Weights of a small sound classifier: 9900 steps, trained on short pieces for a synthesised band: melody, chords, bass and drums.
Rows from block 5 of a small sound classifier, named by matrix and row number. Rows with one number belong to one neuron. Each number is 128 + 32 x the weight over its row's rms, rounded and kept within 0 to 255. All counts start at 0. Numbers have three digits each. After the name is the row's rms in percent of the matrix's.
After each neuron's rows are labels from the 100 clips, of 14976, where the neuron reaches its largest size: "top examples" is what is common among them; "loudest band" is the band of the loudest frequency at the time of the peak. Only what is clearly more common there than usual is listed. The data: short pieces for a synthesised band: melody, chords, bass and drums. In brackets: how many of the 100, against the usual share in percent.
# gate: second MLP gate (model.blocks.5.mlp.gate.weight, 640x160), inputs 0-159
# fc1: second MLP up (model.blocks.5.mlp.fc1.weight, 640x160), inputs 0-159
# fc2: second MLP down (model.blocks.5.mlp.fc2.weight, 160x640, transposed), outputs 0-159

gate.594 114:126123071121104174131116129178173111112154087076135154115116101169133088075161114159101099146129139145124082119181100155145144196134095119138105131178121116137102145119127180146151102186140125087054173076129115147139149152109118162109096123057121089146130116126073182075129087124129140139094103096141098179058086205143129190167156049129112096162118085115172175162079144123150116163113152135121184133164155153074114094107066164115154128119088135136118107107128164138140125088168063
fc1.594 120:154095111049125128135092161118145133139094193110113221159130100102134082135151133097129117122114101097151140169192097173119089135108133071167151115112121129154116111089081088154120136126132142128089119070088157093099143158139152085143075205212164166103123114075169123111118154101115141081121152099109131099154181091103095104146127177077149141196080130120148125164167152146178111126129080129155184123130119184202150146164137088094102128148144158172118110134098081131131119071111077
fc2.594 126:163191114135113130152128118149094133142188065141146082086103174151138195188110079182166156135147150128120119100110165134151155111094104148100129154119094140069132104153093110108180135083139070187163151181153115101099090097096120112128136146058115117136092101178117150174174117150154080153132130145119138120077074110138108113095166127162113153147080104139094226151117124070154162108130135149120139108180111100174077102219116142117114088145177149085153122104112094082151117170102106
top examples: square lead (46 vs 10.4); melody instrument: square lead (42 vs 3.8)
loudest band: 500 to 1000 Hz (56 vs 17.5)

gate.116 092:139134126131119150064082111103131156097126146124166098159139107129133101103169101119177203126122143076177119176130146127111134121124095133117200077138144184165103146124077147168128211126069150118113175123174093105165132113112152124090198056131113141102087122165146125104115076147089100157072120083164117087052101142154198136146116107088123111054154120124134063092116167129137151075139034178104123129132159155133117154121147124166126174087152132098133134092117129081111145107130155
fc1.116 099:084130079112182158172242107141124083110127108099098119102110181093149176079161104132122112166098103170050143138084065111117097163165141124106080149120164085181129126188120155136127089168124148158120131138070136101091096140150107114132172079143145091095149110131147146145075140135127126112100113105158113147164132098145153111126143171102128133131100079145169194203073092129147108125158174144120080143160137175159151160120101075104169142144178049162076138126106122139136115098145094
fc2.116 082:142081142139146164129142057127166089138122125103144045094117074113145137086165132139150191143102099132151117171054119115171120157124165124152125111117145144108114164156168167123129123151117097078164133180040163090069158110106101152154120110105087121067164107124095189146092108145116080162153062133118131111073121191145107077166139126132148158091155129144149215128130114171175144112102150172148105154171133096077073115125132101070193193140118131125121157118118117142090151131108101
top examples: trumpet-like (26 vs 3.8); string section-like (26 vs 10.4)
loudest band: 1000 to 2000 Hz (28 vs 9.3)

gate.450 095:132123183182122145111064167148081104147142182073162102163085138091092103162108182116166102073090165153112116187131100125095136139134163141090079114219097140136132169108127091107111120158113171151173142168125110115112158165133167140141112137126145163137130140067130179130154124205122126119123076113096160126079171143096106148125065053136143058179150124157037098193095131106126141082149096138115117141110113108141095116132156108137123152117103121166138114142211156120156173122100114
fc1.450 096:095103136091080123097095110118127165171077065149126154144080129087127134125145121083201157090087140203113086093169068111108096154156128125124159117169114122149118118101136137124093087193139106132147183178144117110157120111117088086111071101100116135126167163117148141146114120143135163094150057137121128149188108156145136173160096154041064129130126130155146106111062065174137112166153127134143071162159104125121233149137105139120125117101115135046110109142186151123156138102160119
fc2.450 096:131124063066126151107071144122156151130090120145121157140162116125077091116151082103108153106184160121131117090135151163138049143172159116155120094154078165047097168137166135179179093117128140100142125138127145109110164132128134224109161082096174104109154106093180089086180130057159109111124124148154163140060102121137109153095135189165132116126109141111121183104106157140081162125148142070119179096096090114110157137089090164126203148116110112167139147150127097082095139169089154
top examples: string section-like (44 vs 10.4); melody instrument: string section-like (41 vs 4)
loudest band: 1000 to 2000 Hz (28 vs 9.3)

gate.276 096:156134158153043136120126149153098144131081115154133108082120166128122080114139085071110142113152147115115167143097147101122130120134138125145206101138159137122168162102094204069157170120092151182175129130067131151102147147107209155168100058098138107145157162141154090128104160133169096109122192159069122187188093130123141046141139121128123128158130107176097165124126153098167099139077132071160107104145171139114179168114133112118187125100129154152124118127117172119115140148180043
fc1.276 092:113156149090053147137095160158108176127086108146168155155150146081137086125089135102110129102091113114164107137084160154169150115091143096146116170112165145138145145143121177178110094191159112099146086134082176117094175133111151095169139068114155112132136175089129130105140144157183158134074128151118092089143115129080164123054160175102135124174126086153047148154070119123081069129079146128186182106129164125159163198172149149163122149153148100122109096165115149118212154107110147
fc2.276 100:133128105078120150149165063137127167107104111153129107086100133141098171150128150159187169160172131062129165188120101105162147148077132150110145108081110082093096074126099105181165072157121129139190096190118128107152141085086100158109123086114084143110097160131087105108119101104133084148166144217157149124182066077079117083143194120110080130178078165149146096065147146131132137173096119192155088140113129136089129134140083128127182134099131143111092138107142125070105113126105149
top examples: organ-like (32 vs 10.8)
loudest band: 1000 to 2000 Hz (29 vs 9.3)

gate.44 092:150103166096102151071102169121098112091087092145129153080127130246162060198148126134143122120118152137107079134158079121162130124169141068130077151125155128158153051071096157130108123144110149178098111117158174124128153165124221096135141119152134122125131153131079095144117091142155109123128115153194132142153180148104141202156102129121109048066107146131115122139117128129167063224177109120145147096106069143112128155117111112104124113143124120150110163092105096111136121120156140
fc1.44 098:161159138032114133118117116185166078163128151171184093170141173103172104081146158187103163092090139134148155119092126113073096120102150113086173153072187196146153079102126101145141178141102084162075127109123113176160069099189141101176157168115062159143120146077145081150142097171096147131120122139150117146168097187120200126135131071109148104129145144145097178129141083120089129163108160146186152166133164124109134125110126103157127149112134158104136143120144178175123129107158141
fc2.44 094:164113151145139128080134166134065135118221107124108065113163173162167121132120106151140145091105105145188128134052181148099134204143222155116151101136119147117112110162152151141122168154124173122152184100081127118138114115152163117125181076143122076142157199133119191110111102050115180108078106125109109144100137108157097122103144147122136130067174112146113099069110102129038150115144117102108134079110160106112087120118123180079158130101156152149115194150135134129128101110100128
top examples: tempo: 150 to 160 bpm (27 vs 10.4)
loudest band: 500 to 1000 Hz (50 vs 17.5)

gate.237 102:113100109105096095103091084144076157111124144106178086117112136113157217181089128097152232107175122187159137162127143111120134062101135155104174107105116118094182110146109150093095152083109124071169102227155146137131056048157117084111131118151127122146148167189152079103142153135136128123171107204146103096191110138151116102121111177146106132097102178127164157138102087139089120106123110098130092126093164105099101169136174143135146088144127142093125125152144130148157140152144145
fc1.237 105:170141150148150118107103133139180126088132081142093044140146100141098110134112126105124067175160134103129118083112149117163073090126133182168079148116081109154091156142158139147132159101135141130193156171140169130156146146159120187140170145093186129132082073081141054189134106124085121149076159154173113130139108147093156141117149092188085145116169153162160115022146147114135133182146132172141107150139096151059131141117138164156096197163108093125167144096111141126144077106094161
fc2.237 115:156173094091165113158155123147130126135156065127193073111088164138142092129112122146174143129192171151123149121103164119147086151117153078078160115116046132066152157163122117143207098105123146152149177135098143102115133070083145142170125116153143088133117134139139174137175103170084072118133098126125161113049037165122089132118195083162103127139149104158101161164094125096149191095173138120152102100182107113117134133206135111111115087100121136076163143134103127086160107111112136
top examples: square lead (33 vs 10.4); melody instrument: square lead (26 vs 3.8)
loudest band: 500 to 1000 Hz (43 vs 17.5)

gate.568 110:049186120153096217135174163112134132137139096102149181160122108142080118129094151159114200129135145088102178080107149121112126133093159086126122124141100084097131161147150076093155130107113061164154082187140139108113142141063138198101156131096167160148160082095152059181124159129109110121179103116109150089086077124089089148137122186147122113176106135080099109108153174162119101103098153070129059101151117097124172140123172086093169177114120159099141113119120155122135139162112110
fc1.568 110:096121108170146119102127129163213112156148069127147095140171098121059147135137118124171137202134115120154189144127099163107097065145151142177112146175163138071152161099174140129134119168116146092137037192155103143142146127042137193120090142098133096190127109134106143179139144106137116113151132096129169114122084152148141067097168132109120129098051110143156146138077154139132146100141145146099105077114132088147070116128131128120202129156151191147162106088133096161120158119170074
fc2.568 116:179131160134110089079109133136172156170150085138153103136159175147148095116184146153103154127147160128126138110035191159104108198069150211134114080154092134080131106098147105124093128159134169142150171103160084142162114109126096144102154057097187121186220164047121153136137116082133128117161141161107103157148121143136110116096144129209148126115149120147163115125087098171071126095150152166110180132199092108130123171146093103121126117119116164116108168136122124128131159140095162
top examples: flute-like (57 vs 3.9)
loudest band: 500 to 1000 Hz (42 vs 17.5)

gate.318 102:079131086117088171107125185079116119123142044135098132169163117098128098147143133175140139135134104230216111154143181128122151079073108116141113121137176108111151120121150157126119117179076100127122100201081142136152204148164152093147123121112088083159113165108129122074150162159164125115145073113098148108114166111138178093151119120108164083121074120087135108137135105099088141116115154108034141202101158162121137149105087161112157068127112157076127143122141141074133123114144100
fc1.318 107:186136081139137129085133150119135153151145201136120164136130110211089118156157104109169137130091131096120113145113102132081170121181076071122123140120118105097099137143120126106143151148108105096108057195178146122163084159135141188099121124105058036208148149171136103143119133120193121117174132165177115138114081077165093142160113137080153103099107162105141119150180069107146146105102127039116180133131113089150079081122132119116139088149156141156070123141133099116138124154172151
fc2.318 112:108193149090149091159093118094104108117089152149097112100153105157158163068146159086117131092126116157180133123100166130167119120101142170080117166157135116140167165079175077091167164091153135150109163138125081160128078137098180131163151112101141148172144077127128138143097151095137116115120182109096160144128118132066180180090137156213110103148164126085078152077091134107176101100085168179138094118166160134093158166201097135146097149147048160097088131151092162164111108157091138
top examples: string section-like (50 vs 10.4); melody instrument: string section-like (41 vs 4)
loudest band: 1000 to 2000 Hz (32 vs 9.3)

gate.313 114:141140081071097094174121191142135139161189104131137186147132147147114092134183111125146114147080140169094096162150092128145120136167149128147121145170160137168103090143138112130120126182146122156078150068113151118108158205134152121087089133100112141147133103117122180113129124162132105081047117127072108106068105158085129179133095111131095124194048095085107090165101115128139109188131147097136202125127116177157152182168097101151151121149211133143143098079101094093083140135172095
fc1.313 110:151109189202132159091125144169133142088084111107167038130110135126108166126067135110166061133143137126147146076142158112125142107102090148096139104106102074133144140096153118180163136060109168147159120235092116098108133079086096125128155168133155191113097135129106055138117134178103091107153150102120122093222129138150171082112131143133054150106145158143140083056109128141125134090148085113140094128132126131100095117112129103120108147099112155136111120132131108160184120175104200
fc2.313 120:121106122142079143114114139119200116161138198091106147113182055036146109072189132119117145130080158127127168116120050171109094085167112196176140123149174105174111082115152191124106137134117126099082130095125139143128147132114148136084111123110127148085116093130168050124087170077140178111108146102121081128158171139160129100149066161115133149126148157099155113124126107138108084128120132084145160156118103140090161109036148114122162155135146126189126081122166086163120189157140137
top examples: string section-like (29 vs 10.4); melody instrument: string section-like (25 vs 4)
loudest band: 500 to 1000 Hz (39 vs 17.5)

gate.558 103:075100165135166206124122151129136044112143130117173125148170152129113138173110152145162098155141126109094121090128178134106075114090103160123149185150090086143112134107150154087170138087119059163170137081194153150109087105072113101126122099116135093143061124105140138149138154126102079162123156169173142077184113118098134073102178099127127186112094096124232128130176145152122082167075121131129089101105182125117162089185155126159099160123128108115154151131146060139127123138107087
fc1.558 103:102134095135076112105150104132146147156104165123117106124106218132166116137106128150118057123139159166123153100153155110087088147097104137111144150163089082111174183145079215078184096066138142109177152057152182099096102089114074113129058103169100132133170157190127085109119135128140051176119129139143092123189104082173149077130144143108097145111087162116148114075115112157093122148154103175099137132150138155138139121091146086133107057163082107151164155106121101134151150106116116
fc2.558 102:176150140124095166092120124135147099105085164143091099140131044079119100117171079163107106145168131131139108102118095120169043103105191077114093123137147093090177123092197131120154128156103073124172149070159135192153161113106182176102100116107133082106120106121143075112228149107093158092118125095145092134072142129173142183133134141154123127152193126089062097120116103108142117072133156135153144076172138131163159095139129140177134181119081108131166109118142108138147141150094150
top examples: organ-like (29 vs 10.8)
loudest band: 1000 to 2000 Hz (26 vs 9.3)

gate.294 091:125114138139119124097188124144131109076155136132141159153162201172134144106171141154130142110163110131146147154101093147116238141086131063092149071120191127162132127149135103103099114185098211158134135161154118138134161128133150137149101150112128121151132052124228075134092116121174081131149136099125143094173122109103154116172109157120155151134129092149102120166128144128103098184193120122169132081099125164120120139118159083102202088115140169145156130151129122081085076215096161
fc1.294 094:112135109183111132141100151120147169101100122182100109127150127135182180130105152123127124168148112086155122164125095116130169034103143125077142106185134137109100114130145079150058165148097182163126099149128105135203141156163152138159203107107136142181075084089135138172075099092166169095094163095164086121129133139160112120125164172143163138186213165109173165113137162174069117156124114105137160139068113107047096179110110124148135092155113139135137101132119151183089113142116149
fc2.294 079:107194142116079116111098144122173196119094152107104177159133126108125123141149130121062136094133150150133095147160160097124073125129142139167155150102126114105077101071150198144024125200085127128124177177164081097132146162136086145164106120159120188148113120183088072082127145102032150121123139113087213080150149091072153101144131141084129129150128111134134106099092154154135115127137088137138088130153110155198115175107101136112140106143099077147109102114119133136155189136113101
top examples: string section-like (29 vs 10.4); melody instrument: saw pad (25 vs 3.8)
loudest band: 500 to 1000 Hz (41 vs 17.5)

gate.328 092:110124157128108148139158090093096150078142108135113111125139091105108068124136107051183156103135145051135121131108176081148048059145150154128134157045116088169120108100137071132101149128154192068160132150092108107119119129060115148142156131083129110109122130143120160134156158126112118119119096107172137129145212113146143105131138099143093153153164082166155098148157143138125146098133075162084149105149172152120166113109188131122037164155115193112104179121165100133159124175137204
fc1.328 099:138118151150144120122117119104158074142096080159160118148142128150031123136106159090122104188173148177131141150128136117095171164149105115177091172199151077077176141080121104149139079164146140114127087162164094061159155127141076126102125175120088188130099159102080102169108106189152148143100144158184159132170122114174068102142146181150125084142124120115169127123038142153075134088082148157103139191133116088149092124140176125151143078164120125139160136115148132097103139101082111
fc2.328 089:148103160130148136107155172132109089191169143149132133103110136107177106162153123160126149173171132202145124105102154087086185142118137080123128154188092086118146114179091108135137134095126085159109174130147139101096098111137152150116119128154090106124099112148126126134107058125160136186147095103134096053084125077137099172138144192112138093109102172138118098194087123215110170047133142123083141147121131091133073079170180145117115046118178079135172115126123147175125087133160091
top examples: square lead (51 vs 10.4); melody instrument: square lead (47 vs 3.8)
loudest band: 500 to 1000 Hz (46 vs 17.5)